config.yaml
arch: "vit"
dataset: "rosettes with rotational symmetry"
horizontal_flip: true
cutout: 0.25
embedding_dim: 64
norm_position: "pre"
inner_norm: false
am_softmax_margin: 0.2
am_softmax_scale: 16
epochs: 18.0
Rows from block 4 of a small image embedding model, named by matrix and row number. Rows with one number belong to one neuron. Each number is 128 + 32 x the weight over its row's rms, rounded and kept within 0 to 255. All counts start at 0. Numbers have three digits each.
After each neuron's rows are labels from the 100 images, of 14976, where the neuron reaches its largest size: "peak on" is the class under the peak; "place" is the part of the image that holds the peak. Only what is clearly more common there than usual is listed. The data: rosettes with rotational symmetry.
# gate: MLP gate (model.blocks.4.mlp.gate.weight, 320x160), inputs 108-159
# fc1: MLP up (model.blocks.4.mlp.fc1.weight, 320x160), inputs 108-159
# fc2: MLP down (model.blocks.4.mlp.fc2.weight, 160x320, transposed), outputs 108-159

gate.24:128112168111130145142146173107105137138128125121116134133102113133093127102158155079133094091144119118160157224118126154164147124197159037079139100161146083
fc1.24:058106101172104136094117140130140134178133087054094095139037092128091142121141157138141138117125041133123127163150145115150139138080130084144112126168138172
fc2.24:134129194117177153116102150208129145127161127110131130134130151160130138202151080157093123076145154129144137141073159074122083203095082145110135106101144146
peak on: rosette
place: centre

gate.255:199108148129135114063059115132169077095131165098122135138185149133169172111160111107107184095114121199083069143131111161108148107163110124147161126162154127
fc1.255:093125135136142119114173195115105092088105106172092181188114081142194144118161100129146171084209114148147173144159124123107188144113134093144123158119155150
fc2.255:077151180137078180135121167107118161097155139156123142112140176078133120075068124155191083161137140117110097087171164116151114115143141156135131151174163151
peak on: rosette
place: centre

gate.106:071116147092120150162086122067110151150092151207143125131116151101143147134118077115156168031139073086162175137099124114133157118117202145128113135116191187
fc1.106:138116137134152124098139117098142183145153087128132135102140137051201177152156090123141117173093143159156156142085152101166175170131202165065106137136163086
fc2.106:140133132144152158112076172135108140099153081127129113104193103085122077119152132137088124122128078133106105177151106142123088100093147094102105103185099049
peak on: rosette
place: centre

gate.67:116142083155111086161085096129191174163141092088125099175071123127121099180110117182148174129146152154104162154153152125121139138209113129115134175126161125
fc1.67:133144147158107139087145117124150117175164173094159157084154182169126112126173126101109113105129077104089179138071143111059067128107132109099110147099143084
fc2.67:139169118107103130166079164108091179117125092097109087111143221082139181138132107133172133096165162155186078047139097151126135132130148090173116138102165115
peak on: rosette
place: centre

gate.281:107138116160133118134101139184119116131131114121097146153124133117072071208127055119126105047148165137086059161177085117106124152093110116168167114136173102
fc1.281:186110057122131111147061140169145117127090151143145161157083083142104080120143118111156074154132162112149108106100155129100078131069155162177108111100108117
fc2.281:082113158143164121129093155142180092089109138118094088143142101114151170061143130156153116123130158111124114090146133155152109181166111155198163150200121113
peak on: rosette
place: centre

gate.159:084099174081113104129077169167042130170087139081124139052132085089130174116106145088121123166202161146076172055128193113132120114133144112144048147130108120
fc1.159:112149102119146134106163134089094105099104102158106146153151134082088176153115133157077145113117112129118165102107176102123150139043148075087171124165099178
fc2.159:112097097094146129113114125136128172145079074163157148162146085080108125082145109137206152130129121141100143101120079136105093107137090153068171151196165111
peak on: backdrop
place: top left

gate.184:200109149164158117127097089140134096150132120148073142150202147146200095099122159110135033156150095100124099154132114098096139115118128102101095121151107129
fc1.184:150119146135103205091150114173106120118133183148119133105064172089131136137133126172201159134125152063074080174151088111112134105123069150114143121109082151
fc2.184:145123130069118115118118110134121099133098131147162084145145122136125118082053106147131053139134134111206094132147103125122133139121080150162183086155158124
peak on: rosette
place: centre

gate.193:112120174136159106109092093106104060154161121102181180114173078152172106106140097107134096134139151147122127124100164147116127114128187078193117068098068128
fc1.193:131162144121022138155123078144163136107094120125112134144106103163089157138140123090069152153139090138139122164149115120133068126166146070079153135156133142
fc2.193:111103107154076116138142119101115123098163115077107119071124130093181116116174165090142084156122162168159107100118133181196065114076132108096135180102143137
peak on: backdrop
place: bottom right

gate.35:135118207160124074113053150121170057153121114123209173154154137120124135102136143171145071110102101176114124124178147137163160111047140079146087154104110093
fc1.35:065161123159171134156141145141057127103103078117093133123144111098143156119153208109165177069166149128096164110116126119117214140143173139055113106192140103
fc2.35:142096169155145137118090117144205108149123164079123165170131075140080125122135071173158097105073118106181105137081174151131119179086081172138147164143128167
peak on: rosette
place: centre

gate.300:092150174146085145159130140154137133133043076144090152150103089108076150103063161083114147159067130088130108169095138071132118125093164134160149101101134103
fc1.300:180170117124128137094164169107169147106133160122170054114165124168088094162119116174165196109165149147173143147129170144167129099121168120152137204108070178
fc2.300:153085094154120113151109101145109169162134100123148146141065140176029100089158113050062142103148125168103109151179144138102133143173172135111105119147155148
peak on: backdrop
place: middle right

gate.240:112144077138198106129127086147150188103156118123070126136130109139154071129111101141164249093124117145098160148156165104139119144162160156082170095175144088
fc1.240:066151087146222144117159118054123135085117113087104100108140198101126158119156138137128146097166124155149091103141141054253129135100123159117129150144123127
fc2.240:109116108133100088140094132098148137115095153143113148040071113137099119117136156186151156133154139148115127093092162158147057093156119143127132170146122125
peak on: rosette
place: centre

gate.108:120119132048161089106140100072163170111180089092172120081129119084130152122136116171156122136157125115115103164158126150174128113163148133078111084138156132
fc1.108:128114163072145195148145160118158162176073149115054116080143139142158122163136136075130124121138120113158168138141075151199094072142164130114111110113100141
fc2.108:117153129072144144122066118156166125101118148142112123132111132119154134105050158088132125138158127067151145076118094087067128104076118095145121120103195160
peak on: rosette
place: centre

gate.12:097100112170184092091105104110097114139155091094141102161181150198213097140110134150105187088146114123117113075116176156151181147094172142122119133136124125
fc1.12:154107178143098135157118135152066108083043173135089108110113122200139147148114154112156125110123094099178153097123202139154139141087148188089071086141206154
fc2.12:186158139137117152104093147113125080162161125157114134132148188116133127178115102113124112108109107131093129154131192137095102131069203119157126096141116101
peak on: rosette
place: centre

gate.164:093110146094183162163157171101154127189058117151203100112146117109069160130111142110145135159144120144128090112157168142100129097090135113128081140145099206
fc1.164:152057128107125135179132157169135167162101149143109117134153101115097131177134119142103135148144159171183121174140152167175070144090103096106194124053124102
fc2.164:134116108165127069098133117126120121122180118116119088177140127108166128201073110102141138190096168197197114108140177157097131086134084098168140066132135109
peak on: rosette
place: centre

gate.16:124183108134131159142149137079129123164108113147162140109117135137136146098111077090108120134194132072107140135151058186150124179101123106126162086195099070
fc1.16:131130091116111128128124116180097110124057104143132154109111097131170221114100104117101143195138127138109143154161131187124122145140193152107137063159142118
fc2.16:114121088188109092121145111073099125092117168069141154167095066076123175036120154134113172115132080128126142160091110174083169149138114109122111132104107162
peak on: rosette
place: centre

gate.241:106144115058146118134139084109154201090148053087116163145067136117085102122178092123140198062164170117089092098136169068126115153103117136157110127121124079
fc1.241:163109118114092122137094124122177092195113174126073111169148119103147155185115177144096110126122133136191209071158097143149116127158039118130122166110146102
fc2.241:138102104160156110161155169129127129129140085165115165148145070187097149119135110183112113112098102118098095123192159101083085093110159149150087169148138172
peak on: rosette
place: centre

gate.208:149111149193116109124119136139058136156130193136094172116177121138147057144125141099095145071156122100095095097126180094100114093137174130215104113107178166
fc1.208:095150129140140135164115163174119103159090090125142159140111185092144158142049097150116105110112111137141133111132139136107147193132157116094109117161128183
fc2.208:131119114124095072165180097066141185129115196147134132115137112058139111092137180136156188129158126088112131108117078130135111153137075179121077131136084200
peak on: backdrop
place: bottom right; bottom left

gate.280:132116158124108142077169133143113158118128120088121081197121100181079120110159084160155154075102173119142134139166132118168058106142080142186164112126144179
fc1.280:136131128113135168125105081146090101220109073098141156191116125183143089090102090188133173082125108119125147157173165150100079129168114183119142126098142102
fc2.280:157071208092127064072159153163153139145165115116147079128121123120153140162217103133117112134140156143138140137069109119106085141098121104139153110158102116
peak on: rosette
place: centre

gate.111:144095141199078107158132130152125124162114114161153114077176125164146142057144191111148081111105136083091126084175144090106149116142171106054164055134083145
fc1.111:171168133111076108157089128109156140072144143098089113084130181201113163142086130175155166090104120121149109100215099122177128093137170081153179092161065176
fc2.111:162192057101099103136138113118157194145132099169183160135111135060129094170079169138090110091160130105132177132145150135129168149170101165160126124116114077
peak on: rosette
place: centre

gate.89:101140141176170119145143127102107114108158126122159133148150123065153130095157151198174140046121123133141075154110117088133161108113144138142134176126139134
fc1.89:102117068079099115133105131140107111128140122099147090167116110148126138107153139117071160088128135148111172102156146174130074103065141071143140093114128091
fc2.89:095148171146167100155102143165086135089130182091167138136133110112129122142146110185149124127114146105127131082122123152116193200068066082095103134128160152
peak on: backdrop
place: bottom right

gate.20:107094102145078130097090107183163123145097091104107147130115122141159242096164082127149095094077138145198120133104114120116122177184131175115086091175166116
fc1.20:125123143127180102146062140119103111082130135117164162146123130108075168093131133125105133105114113104082211085121156129160174122133138166126183092144074097
fc2.20:064129130157181141116134141095085092136104107053146128157063100144103105104101106141138194152110105109081118039136114100111148132156134142142098131143130170
peak on: rosette
place: centre

gate.180:144158138126129127170106065135149149132112133059168089111118109128102161123070148196168075109104123164140105105126164162152170142144086116077160119100121141
fc1.180:136151141082154198186123210094178099106144116078085147158138116150114160087146160142136092111130100141154100201139158137117134104158182109112111112143131093
fc2.180:115083126130087106124144118161137122075141123167121099086146123127078130115137164127189100157130106139141050090175176163177130114156118110115141104151151111
peak on: rosette
place: centre

gate.81:076178092114172131169163164126130170127112064129106175101108152092185136103094103165182155075072136146145114129175119142108097119132147128090134134142089105
fc1.81:132144096120181183114160132138161118158108063118115113098111164073213116100091160139146184083109139105132172140171153150131083161125109108114148166108045116
fc2.81:113176137115107198108091119110142076082137108117097103119148123134112146139083134022160085110129145096155112156113119188154149118126129097150161079119137129
peak on: backdrop
place: middle right

gate.303:100151115098124123100126110169123090128125155130149086096183074149137174109111104184169122114130132117117065152133144101142106125137103162157094126084139162
fc1.303:147066195151053114165143160086140147133087106150107143149133142135133095144141186038132186135139140113193139130132084199134155117134162088135132141096124127
fc2.303:101129126170172078176098146072145051157087138076151170164126110165118149105149139091118144130168169141106113100141206121141155154109126175082119088134139101
peak on: rosette
place: centre

gate.201:139150136134124098101122098124161160156144140139116126144181091089174152129144113091097073104118111118128176166128140093148162122148112136130162115099079102
fc1.201:125073117152049171130129155137083086149073141138084126131066130175095125149093137107136188173112142129156070078154157131144159144120085112077185107152148101
fc2.201:162104126124143102139108114134107096102180188182100153101115117132118057133151154116097159126165142088115159183132126127116136187078132188098089141074133141
peak on: rosette
place: centre

gate.144:136108157060113139088093075150172124148166135120128137140120090147158180091117104186155112098135203104093147134165114118140100155154122132151108143134088121
fc1.144:143192165059094123137112041180180158166156104107148127074171111108107155092139033115085069134143205114114177124153157134105117139063141122113148119149121097
fc2.144:164164147123133178131083075134159151088108163153026111061100122096103134086133133099093152140101148099116171149169120156116154152101103114153133092142148115
peak on: rosette
place: centre

gate.74:144070133123140102140143153117073081139122166090131087169175131149137151103065105144108186112106163122147082151110183139096163154140129110080195153231121116
fc1.74:104085157152162161119119166128076075132131192108203102124156062132098052169147181061176130094116175150082120121088134166116149159180174161154137079169141103
fc2.74:197134148098143105145095114142177142112110132112127111120113193125077137198211068097187091119106223099147113151145096094108116145107143113207128131153176082
peak on: rosette
place: centre

gate.23:070121178176093152133159119081167086137141169119132113120115088136117162115126193110140175110106159105128107150125156097132130134107122108044095172122061167
fc1.23:156120143165117168145131176092101168083147087165103180074136113137084189094132128088174097139094114124115108094097153145165086122125167121095097089191112126
fc2.23:148156162150120192093151101085149048105130152133141180145163137113106140168100124158158169135123135111134087107086063110119167113081104095105153120093125052
peak on: rosette
place: centre

gate.293:110105108176063116112111115142153092109098151104167142092080092167101095119145190127126125173101112169139127110082113172091109146140123087129117126101113106
fc1.293:161074126114106096127144168158161057192118112139140137129114168128118100114137106090100103137149114136154116082114163204121143105131178072134076086129066124
fc2.293:108129146182131128151162116094152204162104190153183060111089096148111176129146105118069145165142113095149093098143176169127098091121109110163179160109156108
peak on: backdrop
place: top left

gate.278:160112144144112057136075086167129118175161172150192184161196109093173117198147121082091189119157112169122127116097188124128070148132160141127115178171125112
fc1.278:141097139133152063180118122171172132178131105150155077138097128120135139074136159113147119175133114117133136132141166109107141193190091108161113101107134126
fc2.278:102145128131132121188097096070138114103086128164101049103164161088056092152153153130135111093026128159140154052150092179128099140086139161147147125166186150
peak on: rosette
place: centre